A small multi-label image tagger, trained from scratch.
Model: 48-pixel images, arch convnext_v2, norm layernorm, activation gelu, patch size [2, 2], widths [80, 160, 320, 640].
Training: adamw at rate 0.00046, 12900 steps.
Data: trained on simulated grey scan slices of phantoms with and without marks, 245000 training examples, 13.5 epochs.
Rows from block 5 of a small multi-label image tagger, named by matrix and row number. Rows with one number belong to one neuron. Each number is 128 + 24 x the weight over its row's rms, rounded and kept within 0 to 255. All counts start at 0. Numbers have three digits each.
After each neuron's rows are labels from the 100 images, of 14848, where the neuron reaches its highest value: "lies over" is the class under the peak. Only what is clearly more common there than usual is listed. The data: simulated grey scan slices of phantoms with and without marks.
# fc1: MLP up (model.blocks.5.mlp.fc1.weight, 960x320), inputs 240-319
# fc2: MLP down (model.blocks.5.mlp.fc2.weight, 320x960, transposed), outputs 240-319

fc1.391:121070120138128162075097126100083150128107098109124105072121124135148130151186127116114152124084097155114151171137143130116089137151112141130147090120123133152084145118164156157164153147160082143143080170105140075149160117119093141068105107
fc2.391:149143171123114149148165097185095109122114079156147098154100116107133119136124140148151095167126095132153096158118140159143108132100169107119155139106110167092109113142148136158120163149151114105102154101155146104115087121102167141123130161
lies over: soft tissue

fc1.538:132100172131111124104100140148119153117107179131164171101141111135134112114128176114140137141097172181149122154141100158142106148102108118118140086108160149134148128128127082110157133126084147106089130144125111105085111119156123148106131130
fc2.538:136131119130098106098146119117107116160092125133069123095076151156127109172168120153118092128102122146094114104136104126157147132167109134102141143086113121163095130108150118150114143115150101124107136148118149147101118109122120127163172086
lies over: bone

fc1.626:131083117132133111134175104151119144134081136130146068079115178154140146124116133146116098098112137111134170077145108132108104110102118106136169153156138133169138121115076134125126066134137111127129114115123149132124151111125119141117126145
fc2.626:147117149104134120081136103126139135093108155083129098172157134143105061140102114150135132116129144136136153128138109107125134120143122100083156109130120113179137088141109127134142170154161126138159116138127152120140117104100124104142163124
lies over: soft tissue

fc1.671:147114159115137144123142108095103180123185156077103153134128152122122117164137132139141124136150118126139164137145158155139106129155119123126164182111114142140099157166135155124173148106112148098142157161104149154147149143104080132132129140
fc2.671:118120146152144157122145131163103118133145117116107130152139190130127132135130160160127120148179106116135124090112100143113086160133165134144161135119141148112129154132100127080131141108132124100157135120097154106112133124125139112102101107
lies over: air

fc1.205:122096178117129134139090131100121109106169127133149081119094132098106134132096144178102158100114136111137189095116147126159127132118101096123150111117102153149177161111110100147137087155119163146202103147115147132115096170089128107132097099
fc2.205:097128078160120168119132121105105092118133104138107096132113133160162121101135162107123154138118117141116107120087130101091159087159145095105148110106147114093144111136181147139143116166112153135094141122102083128135143154133134143094122113
lies over: air

fc1.754:141150127157104140176137110102117156101144140141079137118105127098104149078155111113118087160137148108101120131135132103144113153141140149132121142136125145147147109147153138129109097107091172127122099142118097121145085134125087106150137112
fc2.754:163172106118154145102167133102146142161102180167157151149139090106112128133120143123138084129114116108092098118109079120139102150173166163145160100083174110152160140094160119110090127119133134125128103136105111159090172133148114153149125124
lies over: organ

fc1.751:142138124170132095110153131138117139073078147156126153153125125118136131177155133121181112150125161136107126134129127095141125126143117103115120109181144126119096138186103112113131151131119158159114123142108095118182130134141083145109094099
fc2.751:126114097113126075146130136125151134111082156141114118074148164141125099089120118099126112145119073119111113153148088165108089143139133127099130144130097114130136106157148116098119088144166139139124104090121145159137159120152109157159106111
lies over: air

fc1.315:113112139145156147148126130097110119081138131098157104132118155139152128166096114110156156143172147152175121086109129108135083111139147124106146147098127136150103132121132180141126095123090147156094127156146093111141090105146108105082095125
fc2.315:148102153103124109135145151117124094135122111103101114175085118108092105098124138126086115170151118080120144124077131173136107104128122137115108127109142114114099129157136123091163127139117169114166146150148153099167127149176087150135143077
lies over: air

fc1.52:174118132156129121151138186099134109125147150097164146150154136108125116161110140170157133131139113120128118137130113088137150114062135094079104167136160114133111133125142119115116094112132146141118130152135091150145147118125101135096106134
fc2.52:141114133123079124116152098140133166112127088152114109141165092125171102155146128121103144144100128095127108086160137139119132141072152151191124121101101147123171071116127160102102125140105141124102086134155107146117165136149128110134116130
lies over: bone

fc1.269:136108142117145159144101140135148091115100192098191099105101128138109120156146143135164125122086119130165117098122079153122134105158128161145100150086123131132177088119071116168094127107126103156102117134107105120181166101116110126103133160
fc2.269:131130174159162114142149081126124133111132126099160168153152136120114116176118158148160121129141128113100112154110082158100174102167118116172124111137142182112174138165167099101130094139146133161108138145091150096158152141096173154125113123
lies over: air

fc1.521:174102114115114146098086153107103110131096099121130156081131142131115103124153139132100154129070077161127134113182124157110153095141089110144115119140128132122163154139145134129123136113155112178140141158121136116127113139103129119086129153
fc2.521:137142157128114088155098131108150148120146102144117155108080146155162150124122154087116155147131137141140133185152129160140172128116136171130093114069121092113133124162124098145098097116139111166142136102140109149146092108138126126078146116
lies over: air

fc1.324:127089151140151118091139129143113143093132132155141135116095181134124106124137126099129165086134073147086116130139156099138148097117100124180150168135110160172127135121125129145143117167141078142112162137100139128130160116158091106091158150
fc2.324:137152143129107123090144148153102101164083142123169138147093110145094143118115134181129121089136151124143121095177086122083119129117161103156121117166149141123115073146140160180127115159184096131149145162108125151077106127096107128112114090
lies over: soft tissue

fc1.107:107112162141103137120104105115165159153148095135111104131165148135153108118134118113125146120124173135118148142148171094151107106119169104088130158116149129127111132121115159148103076098141138091116140089067154151132179172159143134106118198
fc2.107:103120120087145156133130148111147109131122111107160093150154138133119107125113152128117174127135136118121118151130148163166097071133125144123145108124138143108127075141082097119138146172118121119130135157177107149095143112092085102112099133
lies over: air

fc1.597:146111118157141146156157163126191186150114143096143111113181145132134130158148139135107137097104147125121132141119107163137147090137107122103138105111124130102142123128140129118143095129115131150129122120136091100156138197121089149151141105
fc2.597:085128122152115188113164113149104105102103174148117179155124161138103123115109164138125134129168131132100116094113092140127160135126133159081127146117118098177144134151144120147115125133146139114130151098110122104171153105140152168152120110
lies over: bone

fc1.359:159089133089080109130139146088094092081176144125146138090128157104156144148122065138127106168110112148132121114096118154113126117137143090137130146170163110114134163152116121080127103150123090164132125155094096128169122160106144166095108140
fc2.359:126123104177101125169145086095114124119176123105163109132138107122175109134103081114138145097175121124114133140118150188136164125111126127160078125123165114139172089094161112076146116131120089139158154128106102146117084165154122106141111149
lies over: soft tissue

fc1.189:098127137132099104132120127131091155140152143124164064140145101090127130185080113134152164097132123136120152160096114159146081118148161113121128113116157139150104142112105148086160148122087111108077163158113109134166121126123131136101122141
fc2.189:099136145133150169156121133163111136118130146102136146157111149124126112155120112108149139140142119152119157160126125064135117122149129146151157114116138105131110150137102107161134133129149110124114142140108120104145150154105129134160156139
lies over: air

fc1.143:116143103138167160116114157139161111096102119134100130125175094115092134177133128109134133148114112124117134142108112102125115107097167117143116161154125154153119130124131113129141122146162106142092118141118119129176119123091143128109123096
fc2.143:092100107131136139122148106128089093135098148114124121146108119121128082123107151159186113138116117131142123114140131155116146077137147182133140123126122106111103125114094118125106127135142160124118142143140093142173097106158130116175155114
lies over: soft tissue

fc1.512:147151131112145101115143139104141112138133126148133148132138115125137093125171078123106129138110144160094112203122139104139164112137144087152143111125154145168117092154135099127114158178159157161144138123124142158159157157114126123103124162
fc2.512:128150112107133127123093117122148123151138138103150124122151129115128091166115115149172121172107165124104167118175109136104091098137133150153121150091135130162153082130182138151115118127095119152105108116080129127133105103099181090183149166
lies over: soft tissue

fc1.414:089105141127143132148118136159116093108098181117185172092171146116103127106171138096103124100114104152142146165095121145159164116079118117160136145091118096142136128151142103124128146129102128140122102124130148099143092105130104092107105135
fc2.414:120123179095153162166095121146123117128143138129174120135148114140120141121126144137165138153114115136154126112152133116108128174121132146112127091089137112154112082112105097108166101149145104123146140126141132135156112171174155175115105125
lies over: soft tissue

fc1.712:132098170132089169062117093074129144112129155118136145112159096142134120139143132149101093107113123142156112171136128161127086102085125148153161096123157122158168112126097123166155109151129161124139178158128142134171134088117138095142165152
fc2.712:158172155130085162128118080148096131157134118132147137064143104139130157140132139105107124108112127159098149080109124117156137106173098179129126141133110119112081077135093143151125094149170135167144100166128096126101137151090128123131085172
lies over: soft tissue

fc1.489:112158134090144126089115127143126119145133157143135139148137139110084129144158141083177169140117150147132120112117120125159109107171109094117151172090167163099122131156106165153105097100079115136121104143074106137152107155116133074096158177
fc2.489:109182126126108165106164173124137120081120153127074139072158120134159144157146120117095160134170146065133134106104127138145120147109149103109186112123169107158145109106163173102123080148104098116103125102107161120106126098134137145112119080
lies over: air

fc1.594:153147127150095160120113094082135095133135127120134093133133141104126167107117165100147135103082142137131110160131085159114103176129134121101138089101140198147137127146106119144117120098095081144135119122111134140156103136096152105103135102
fc2.594:162101096147183123144121155135130116108106136127122143131133155129125103118109149114129141152126147154110139131116117145141079108130153158096116142100105114142126155146103128136095152095096098095106150135098119159108105150135144108134129175
lies over: air

fc1.593:159124166096147126123132137090129125109106126102165158124105094087130077135115133129136134094097081101142149091105121132158143144147148124160097121099154162175120160163105134110134121148100119181124143100091118122116093120146089111103115158
fc2.593:157133137204093101134145100173147153123162112077134134136153118141112111125134155129157111107147135130097140126091173117092153107097137180157105152154153144127077107121154186113121125117123095137096091130089143140111130108180099177119113112
lies over: soft tissue

fc1.98:080156143149116193129137090128143157150065111156157121087097163132135078132157102100142139146140191122142129099103103107126146087122108136106111114128145138147117115129112096089103133155114188145098119159092111140123113128087137089149112167
fc2.98:109160139128116158123155136122121137130134175115157096103106106099117157121125133109120120172118151134133141108168113152138158148143109158136168126152161107143159138085137122147121102120138167172104121118139106128111122146162166155131154108
lies over: air

fc1.509:118138105121116167133169122086129160112089133110117113129149161091118106133106135095176145082135172131174117142100126119178121109108124126087136168160119156114151070161132160115125126157139168141100116134091107138105126147153152087075115145
fc2.509:146165145120128110158126130133134115157122097131127117117124109098128118138147118139116111150146149166162107131150124156091137096172131150158177109141136154124139153102161077195176104119152150156119136118144094124117150153146124153181151123
lies over: air

fc1.327:088090162092140090134140108124109162107133173116124074124141128082087102132104080160145114144097125130176172151116155121099164131185110125140149144097146162182146150199138117108122163162090121117138116152082140101142088130095124085114127114
fc2.327:150144169156137096167120154115147136130162124120139158115140124143158108135161179148162120137123107106144121121124149127127148149065155107130097134085104131144147101121149111091112146097106094139138097121091182166126110156133117161148122157
lies over: soft tissue

fc1.208:170120117097117170120149133124117101076126136124126139148114119112076111168103152144110113093130128172130126138129084153136129131107139176094162132088119097171153084138127140111124139103134167173131089171127100098161146165100173114156135158
fc2.208:135121170116185096138124116099136122118172073156125135124135104126186149133139160165155163104159149164136129129108129156145108140092122129107158123110116133132097134118100107114096122097078154100108179161159118119148119168149151119094080145
lies over: air

fc1.200:170137116139150114128110135178149135127130151121117141155131135093153078133117168105149121141139100123125139121134110106130149168135101128156164137128105137116111083117171136144091114125121124097137153105140093127162156138100100145103152105
fc2.200:114139140125140127134135124128171128084126142115110146165155139135118179087121154108156105102111109128111094158134154126149129123143164139095146141156122122123103153135169139123155138160110124090155127127130112157160153095133131120157101151
lies over: soft tissue; lung or cavity

fc1.88:152090149109101132122143151139103107069063105123149129131142175135097107149126127100105136079137134126127153140121135137133126135169123125141151097156125158138123124173123127098160135112109156126109134139097114113131157125079159101132100097
fc2.88:126161160114111121110106128131156153156145114141168103131096121117143093099146132172138107167111137109125134128084133126149141137142131152144122133141109133160175133100129123117122115145099170174139082109113142096139113162129116150130121113
lies over: air

fc1.219:119133156144154131119188129094128124103138156100150123149138135123173101118141102141156167113121126125149139156087118115160167152101142093127116117115156083138123103159101138097122093105106100122126128115131122119146103119139084122108159142
fc2.219:147145131079140127113147117150129172097155108106192148166140149120133121120151111108147154136095166152089146126169095162166122132128140129120142137147136113139160106075137119138097138158117063123105127169086123123147110134111131150154110161
lies over: bone

fc1.519:140118124138120169116191151099118178148140100114129119152134104132147160158163135089131130117115150093153103152128111141085137158138146111109124169141125111099174098096145170110119112115103122155106070130131133104150138122138105065099134109
fc2.519:116127147104092111089113107146100122078144102119108104105121159099111151117140101135141146136116162114139106144117114159138122123148109086095096120116147108139105105140122157141103084124148141152126117128143134133130146107153105096098170159
lies over: air

fc1.325:137131140140141132154095137147118114131102138089161095122114112102110109166104127090123150086087142148117129140108110147142111148109122114101137094144117145164138119145092134133124113149129174148071132122095122150156127103079158097095106100
fc2.325:102105162095110122175122133186130177127118109144138129123081159108113145164122114168118109143142112140165128121139146121134126150139106166112181125127138159100158139122161119175170134147114135100118097143109145075145179138122123136169152147
lies over: air

fc1.123:128149167083126151145123105119173175065125194101119160144114180094159125107118114087120142127136114137123118157091158119114105111156138118152141184118160172140097139137102143150132157132121114093108121108118111114115134110093123106142127110
fc2.123:133136147103083175110123197116137150113080131103082115125141121104134121121096091133142129107157129088143095106118140133133122147160133143105130145162143125166118158165130109108129117100119162117121087144131117104153130137115164112153098088
lies over: air

fc1.218:118132148159134117114155131080111144137103085137140122129147107097118108116097090138120108106113135122104147165134116103115106100079104122135164141140149166114079137144137122114115100151111153113131140161088146144103118105111135092110135139
fc2.218:123117153151144131143137139146088099140141142140132134135154137124129194175136162146121078093145122143118069150117103103095163176164153175123172149145109102146137112149135170097124091091129126117098112145090104135104119085125144154175117122
lies over: soft tissue

fc1.310:089091130092178093099172127136119109134125167098141119101149121089165113129099128092141166092130136129164105144154124119168130101105113108152143106122114088107142155119140138159119125148140155084121188155141116115171145096087095123121142133
fc2.310:084148126130129120118156107134140138103125156116119143151140095126062101129136133133154153106146123120112100119144122136138086150133128125165160147142130136149131122158156115134130175111146118122138107095112184093127150116125135149137128115
lies over: bone

fc1.160:128110138135141169142149139084145106140068147150115105128141121113103130134121093075158114175108183119162126142159104126116128136188097108129110132109108155131143087157114119136105148142077128164111155138135147088144127124133114093106136184
fc2.160:152117133091157139164140124134117140106104161112128086145091112112107126078124110163107106111107143105109130129146106149156125157118162114147140097152095121168121093102124171125164123106116124121115094092139143140161145146110164144126147087
lies over: soft tissue

fc1.68:086131176081128110068123124092170164120118108132111143100117167101105094134107145125096133139127154138117103161129136151158105104127109181144125137102147126086150132121084122152111149151110097139175119163089161081125149152150142133140141116
fc2.68:132137126091179153136100168100098140166106166117107101131158149080106089117125146148144132119112092141158143148121149101146122110130143142092101119150183111133158174140104129134136110130140188103121133146165158126137158121111150089149093122
lies over: air

fc1.557:158152137110130122133138135137131108134125104115167125146120196127114104112109079117152119127115094128109174146155109147105148146151117107089138142138163132127168105131121082128096106063124077119157131128147123079162135088134122136086119166
fc2.557:104135111103097087142089113138110116140136112122087143116160126158131099108163158166159095122128124121123174153128098116115123096169117065148125136133135084136095150138158154109102163149142126099161135141113111150172117148169088130138138152
lies over: organ

fc1.234:141126162084165130138108148108123128094102122137129109134143167122132094126134133140169163137137116153124152160101137111138083137163089148125150148133139115163141104124110120095174117121094167125139151118113108100175122144116146091110087096
fc2.234:158099127080136160131140086144151166177133079133145141085124116104093125098118141139130135118083128161137164113158170163119131154163144109098150133175106138094139139104130100108166167121120163177124107131132128121133105174131134143117160133
lies over: air

fc1.16:131155157124133140135101136066130104092125137166116155122169146126121121157110129145096158088125164152134127164131118155150163124136134113119117146118159136097164099124106139159095118089125165133164120107170101130105122139124162149169136140
fc2.16:079153130103116134119133185108124170145089156089174173117125137115127161092086124139134174116081150125116182112132134116115125117115132147135121136116121125114146128106127148149079144148112139111126165111095155139141110171103089166114118102
lies over: organ; bone

fc1.564:105129154156139133091091132115091126139105159127100134123145105119144091138154165122161130128163127098117114130110129149118144138153123122138136173132148151128126192185087131153131122142113103146154131144126143139168128080125085124096082094
fc2.564:123138155110130112119130108117133118115168125124091154080113171110147129081132159116145115100170110175101142120078109146144114152183123091118152152128091142130132118113165117111137097093178158139167117086209162123133119162146137131125149186
lies over: organ

fc1.250:114121117128115116116099095087104126102122108151145145121103129106071103163102151106150122131120086111133158119097107125102111164121137119133153159163128151102087082136107142152172117091150172119086077124142148112119116157116113067150122155
fc2.250:089090144142126085158132134131099182112117126115114104103165134099087128131076136146161138146157130150124085102098092115119088140106110153100133140162116150119129157090143109110120084139119186126123149137102165147116106100169117101129118117
lies over: air

fc1.413:121134116126146118140114143163145100123128125117151127121150141088111125127123107143123141106110153146117147143136138177178134166162104098097136132141168149106104153135114095115123096141135146156070107145149118113090170113131105163131155106
fc2.413:159127141136156097083107107098122090125121182123114109145130124076122075124140110106150135110112100111118140112175163118130061076116116115072110164113076122148110157132145113153073166111132110115100161141143140130146142102133153124129091147
lies over: bone

fc1.508:154151105102127171152125132114114087110077088138153135120117080131132091100159098123140078134116125139161145116097078136113119146124141140142136152108104123118173124130138128141080131137159140131143088150117093114122140114107146130097095150
fc2.508:160113145147145187125111140139145136152158156099113140124133085156103113151111118151148145109148140109099092125118124082138106159135124154178157129149142116157135115144118138133130096144126154101076119159083118107096151132097123119116118129
lies over: soft tissue; lung or cavity

fc1.167:117123140096119152170119136119098119119126146109150117161088137122158121124152118118157148158103162119116144111111085085152148134153151127122106141191127145153121098166150134145128095162145173147145129141115129097136138078153134066105119114
fc2.167:101128103090123120113091121127145148125137126144125130130134149112168169106148088112154110089097130125122107174155097178156145115125089165148131098100176102127142151096142119131136140112145167145132083110151129145128097081145145105110168131
lies over: soft tissue

fc1.753:132095124128135096148152118101116132120121175146150082113104142085088119119110128090111120132135164125124119151166100121163158066093120144117137151132157128141089127149149107149164088108113166106099135161080099127156136109155141089136115137
fc2.753:117126136093127127130118134135118123135148132090130137162143141111103145126122109115106105127104092140161181118174115100126109119173155144104116108128119149110131136155123090163121124115139146152152116161119126095136119109090147140167125122
lies over: air

fc1.55:156173148155129156153151106099128149065096117145143176150131129129104142123134129088105155159098150150130125178105106124173139101121148091119123111092136150143122087124145123090093138167125158135084103110080134133110126182110165136089095129
fc2.55:147110114153145159155156123127106180160101134152110115139080097135145082141144151128106178139106154155140130079124097131143150111121097143127159159122172129111173148138123138148111155144122168132119067143116090132119155132114167138136113154
lies over: bone

fc1.332:148107174119121157115113118126117105148169140155126131115142158080165116175150116135146142133098115147151082159136104141131136151089137129181124148150111091150160124115106101133090126143132145108117083136133142113142159114150099105088150081
fc2.332:152126064122118124098130126127151111126117171164132112132161110111136135154116129155117157108097148062140167160084111156125148143123092112156134148101133171156138157137114115120147127079134100129152113143137119165122132131179176125144138098
lies over: lung or cavity

fc1.673:099120139137144095103094130123173101075067072102182085129118132135127113137114140161130093180141116119101151119111120105143118118158126107179133070146147143145090166117113158094124175129093147119143132128112101155138116126120126146125150086
fc2.673:116129148141172165150109140149127139133085160100132119144168077102138139158173128115159109137142075115156108189105110098121122151148095136128149167151145149130118182099134102130103138156170132113102097148105127098155105115141138099155173146
lies over: soft tissue

fc1.283:086146157163143120096108136145110176071106113100126093142142130132072117125163124129109128091097146146153126102125128105112108111118108128111105121101152148178140118148155143093128095146129147135107132121128090143113120116140162160130080112
fc2.283:128096106146097163123147118138077143136158196128162141163116168115117129109149144113148151115179114146108108089114115131152102129101108135074081144096120121118168103130154143134101175109134145135108106107138158125109153143129142127105090159
lies over: bone

fc1.757:126184117114112138092125145116135115156103098101136097133160128136147132120121139148109112131110148178159119085141137143142150159112156149112119153087142103125143161109146155116077073107141165147099063138119103082124113136113123108141159160
fc2.757:138156089093109153126126146115136108079122108124113105112087124133151130143128108106112135106097116140136118176090147153100134129101124193143112114142134115093097112132129150111115134120108099151151160153138096146145137086132097129099156135
lies over: air

fc1.763:125123126123127157108146127146130167142123133112140160134105161090097073127137124086132120106120103115144157165122106110152121089104116156123153114139103142131168145147138124153166112136144150147115122117141077139113169123105125104114170095
fc2.763:134147147144139161119129157131130145121121119105178114130103160149089083150131116104132125111101103113145133099126122137139143131141138172132112097100104083167149115104101146159173090175141120149152117115096184116106131109105152116149119150
lies over: soft tissue

fc1.624:151160135157109126152106132133173168107083096137142161159093129092112151168113156132111166156148140124124133180146095110128131145118139133086100122139155145151123135113126136127075122139150136119159132122134064133114168154151154125138155094
fc2.624:108129116096121145115122163152148157131157108108153093175151132117170114104136148137139114075100118113142122099124102150127137124110129141094120132176114104139122149120163143131155151138144137116103067142133093145114072135123127120127054163
lies over: soft tissue

fc1.740:123127141107133143125149128152097133153144132113162182124093098139098114133138150094128155133107096122173148133131128140135088136117083110142164144177161121135157113135159134103121091116101161105161120111116147143122112103129136131106093119
fc2.740:138114138139126123097156133100117106079130173129162129148128150152126112125135105106123103109095123098164147128158142115125154120130107162132147124139119111103115126161120152137114088123149161156134121126131120161136100141098150147156124112
lies over: soft tissue

fc1.7:123097168141142141157154124116148137130131161077146073155093151083147149148127117095137144145133110144124167137144108126156152119134152172101140103158139153154144119131133081100149096115123194100114147121081095132137134120112135103123155122
fc2.7:108138137116114156129079108141121129109145088139127106145164098099158160149112089104160090091160138144138122159141089126119154090147120178126147123156128168094093167135093069116130128095114168115135113133134086117132100152144086123169162132
lies over: bone

fc1.431:181162141171130147161143134117126118131097146164118151170136104103114114158147095127095099169121164139131089162138093075130121135106145086125110116085136107158126148105133148101124117105151129146123137133116089142096123098116113103110158136
fc2.431:127098119158136105145144130112111090135153106189123190142151106124141111149166129159139145128128153140100066119148133138112147172121146116179110123157105131134126077110110173122139095129084155145072116144131109150081136097131122156124088097
lies over: bone

fc1.170:132150135144161168095128100097128125119123123111142106143102101117141124115152119100106151157134154156129124104114119131160110149131136150103099130150158135114108138207117144124178136122143123129138150151107162078141177150104148125109108131
fc2.170:118112107127176132123124124147176109175152147104096148164146150179127105135147145137155111163136159154150116152116107139113154090147143105105113133099142134141130158120154133122119103136136120133153109143150135115133107079083134132109122109
lies over: soft tissue

fc1.483:155125161131174154088135143093118147136142117141133145140144139127071157097119180122100142095111100121108133148147120124141098096121087117100150098159131133130104090130091130135090140089133133133123090184096114111149119151121163144153143101
fc2.483:123146151112155083091116084118163163100112093117150129153166182120142043130139124121112131151100131166087167190105096157152077162156137157132140101087093146113146074160112088155103167183098152115105122174140077146140103097146135124116115161
lies over: soft tissue

fc1.18:118111168102080149129120136117148168116131142088124128091108157142157125147145076132134110083108057108109149163120125149133168163153137121093130124145147106151123170114155075128113146116119100094167136091144104147168128149164121123120109127
fc2.18:097166095144133129114111114122166094121130141136155107098133123139120166105113087140103121102121136088115161135117125106148153083163138092110101153159188106137142144149117162132110120113160148149161147095112109150099155106128116131133141126
lies over: organ

fc1.67:069099140150167129086148119135126099136120123099164107143110096121143130123117116152143115140122129141150119101084111139118107089105097142107128163176126136115165125168129149137121106116087125147150161143131147129156091087094108135120104140
fc2.67:105144158143104131139158131097113113173163151126139143153168089099131093104118123125125157105143115141151177142162117148150097086081095109135115155089152139090122087110087083114113092169105109163135161144189152113135116166145148120108163161
lies over: soft tissue

fc1.61:110114111155115102112074117110132110149122167155114143109127151151116094158127117130121153171117122123107086183103135115132155134107092170137182141146111139118161102145128107157135172126052132101139130104128137162143148136114158128117117113
fc2.61:155155111122128109109143108138097105146145115124140140083117156113151123142151126168096179111085109096096148152121087117126151096154146125096132164112112166098159118100154096174111169095151123173118124156126156109123152149092136121147159110
lies over: organ

fc1.525:129117104133121146081146115140154148163120100090118121129178126096132124144137151137124076105127120120165161145152154151089164108136066141084140095135141103120179091165078141128146115119130116133121077102135106118118111099127134120146088111
fc2.525:098171186156166131160149139090119159067126149089152146160110158144122107129110138097129122092135150152166154117123110150153122153162102145111124121107099138127116094139108106091167100137131110155108135160123169145157100174131078148126149172
lies over: soft tissue

fc1.462:111134138095172133075124112117112123144177128137123116106121176134168106133117114117146164126117090159123102136128127122139120153159138119174173147142113156114161098165133139119137123134142126103124090101125122118124134096131165094135151106
fc2.462:125121094133122111116122125140118124110112147152113102127133110164108160098158112119110110108123118107106093092157160097140100090142110119106098137112149072161148099116147172134133130124149079138124137119139161157098109101140110108123085140
lies over: soft tissue

fc1.469:140093115122162125138144171149135123113142136125126143091174137129124112118162126133129126093136104156160111112119094164155147110113104087124134136115161136108135157136111136110174097106120102169132121158081134082096166101127105095111169116
fc2.469:137144125112133134133088157077106114118128152088128116140113172121106142159121116107128138169135106129109126104122121096144138106106119158104131113119098129163112158141139108120117097185149135126114102104134125161102148105159130099081146123
lies over: air

fc1.66:111092181152125129101126128146163141163131140144168152083098137120146110099177146129098142102139121126143070146157157077121143135136089105125103128109147163127106154163125109168137093169124184124171118086153109103133114127136126166151113158
fc2.66:088099139132163145119130084158139142123164114131125094167191133166148181136126129101138111088087170147134115116127158129129125149123158132170157151144143104091116141109118127139096131120173103109103143185134110104117154164126142150144156125
lies over: air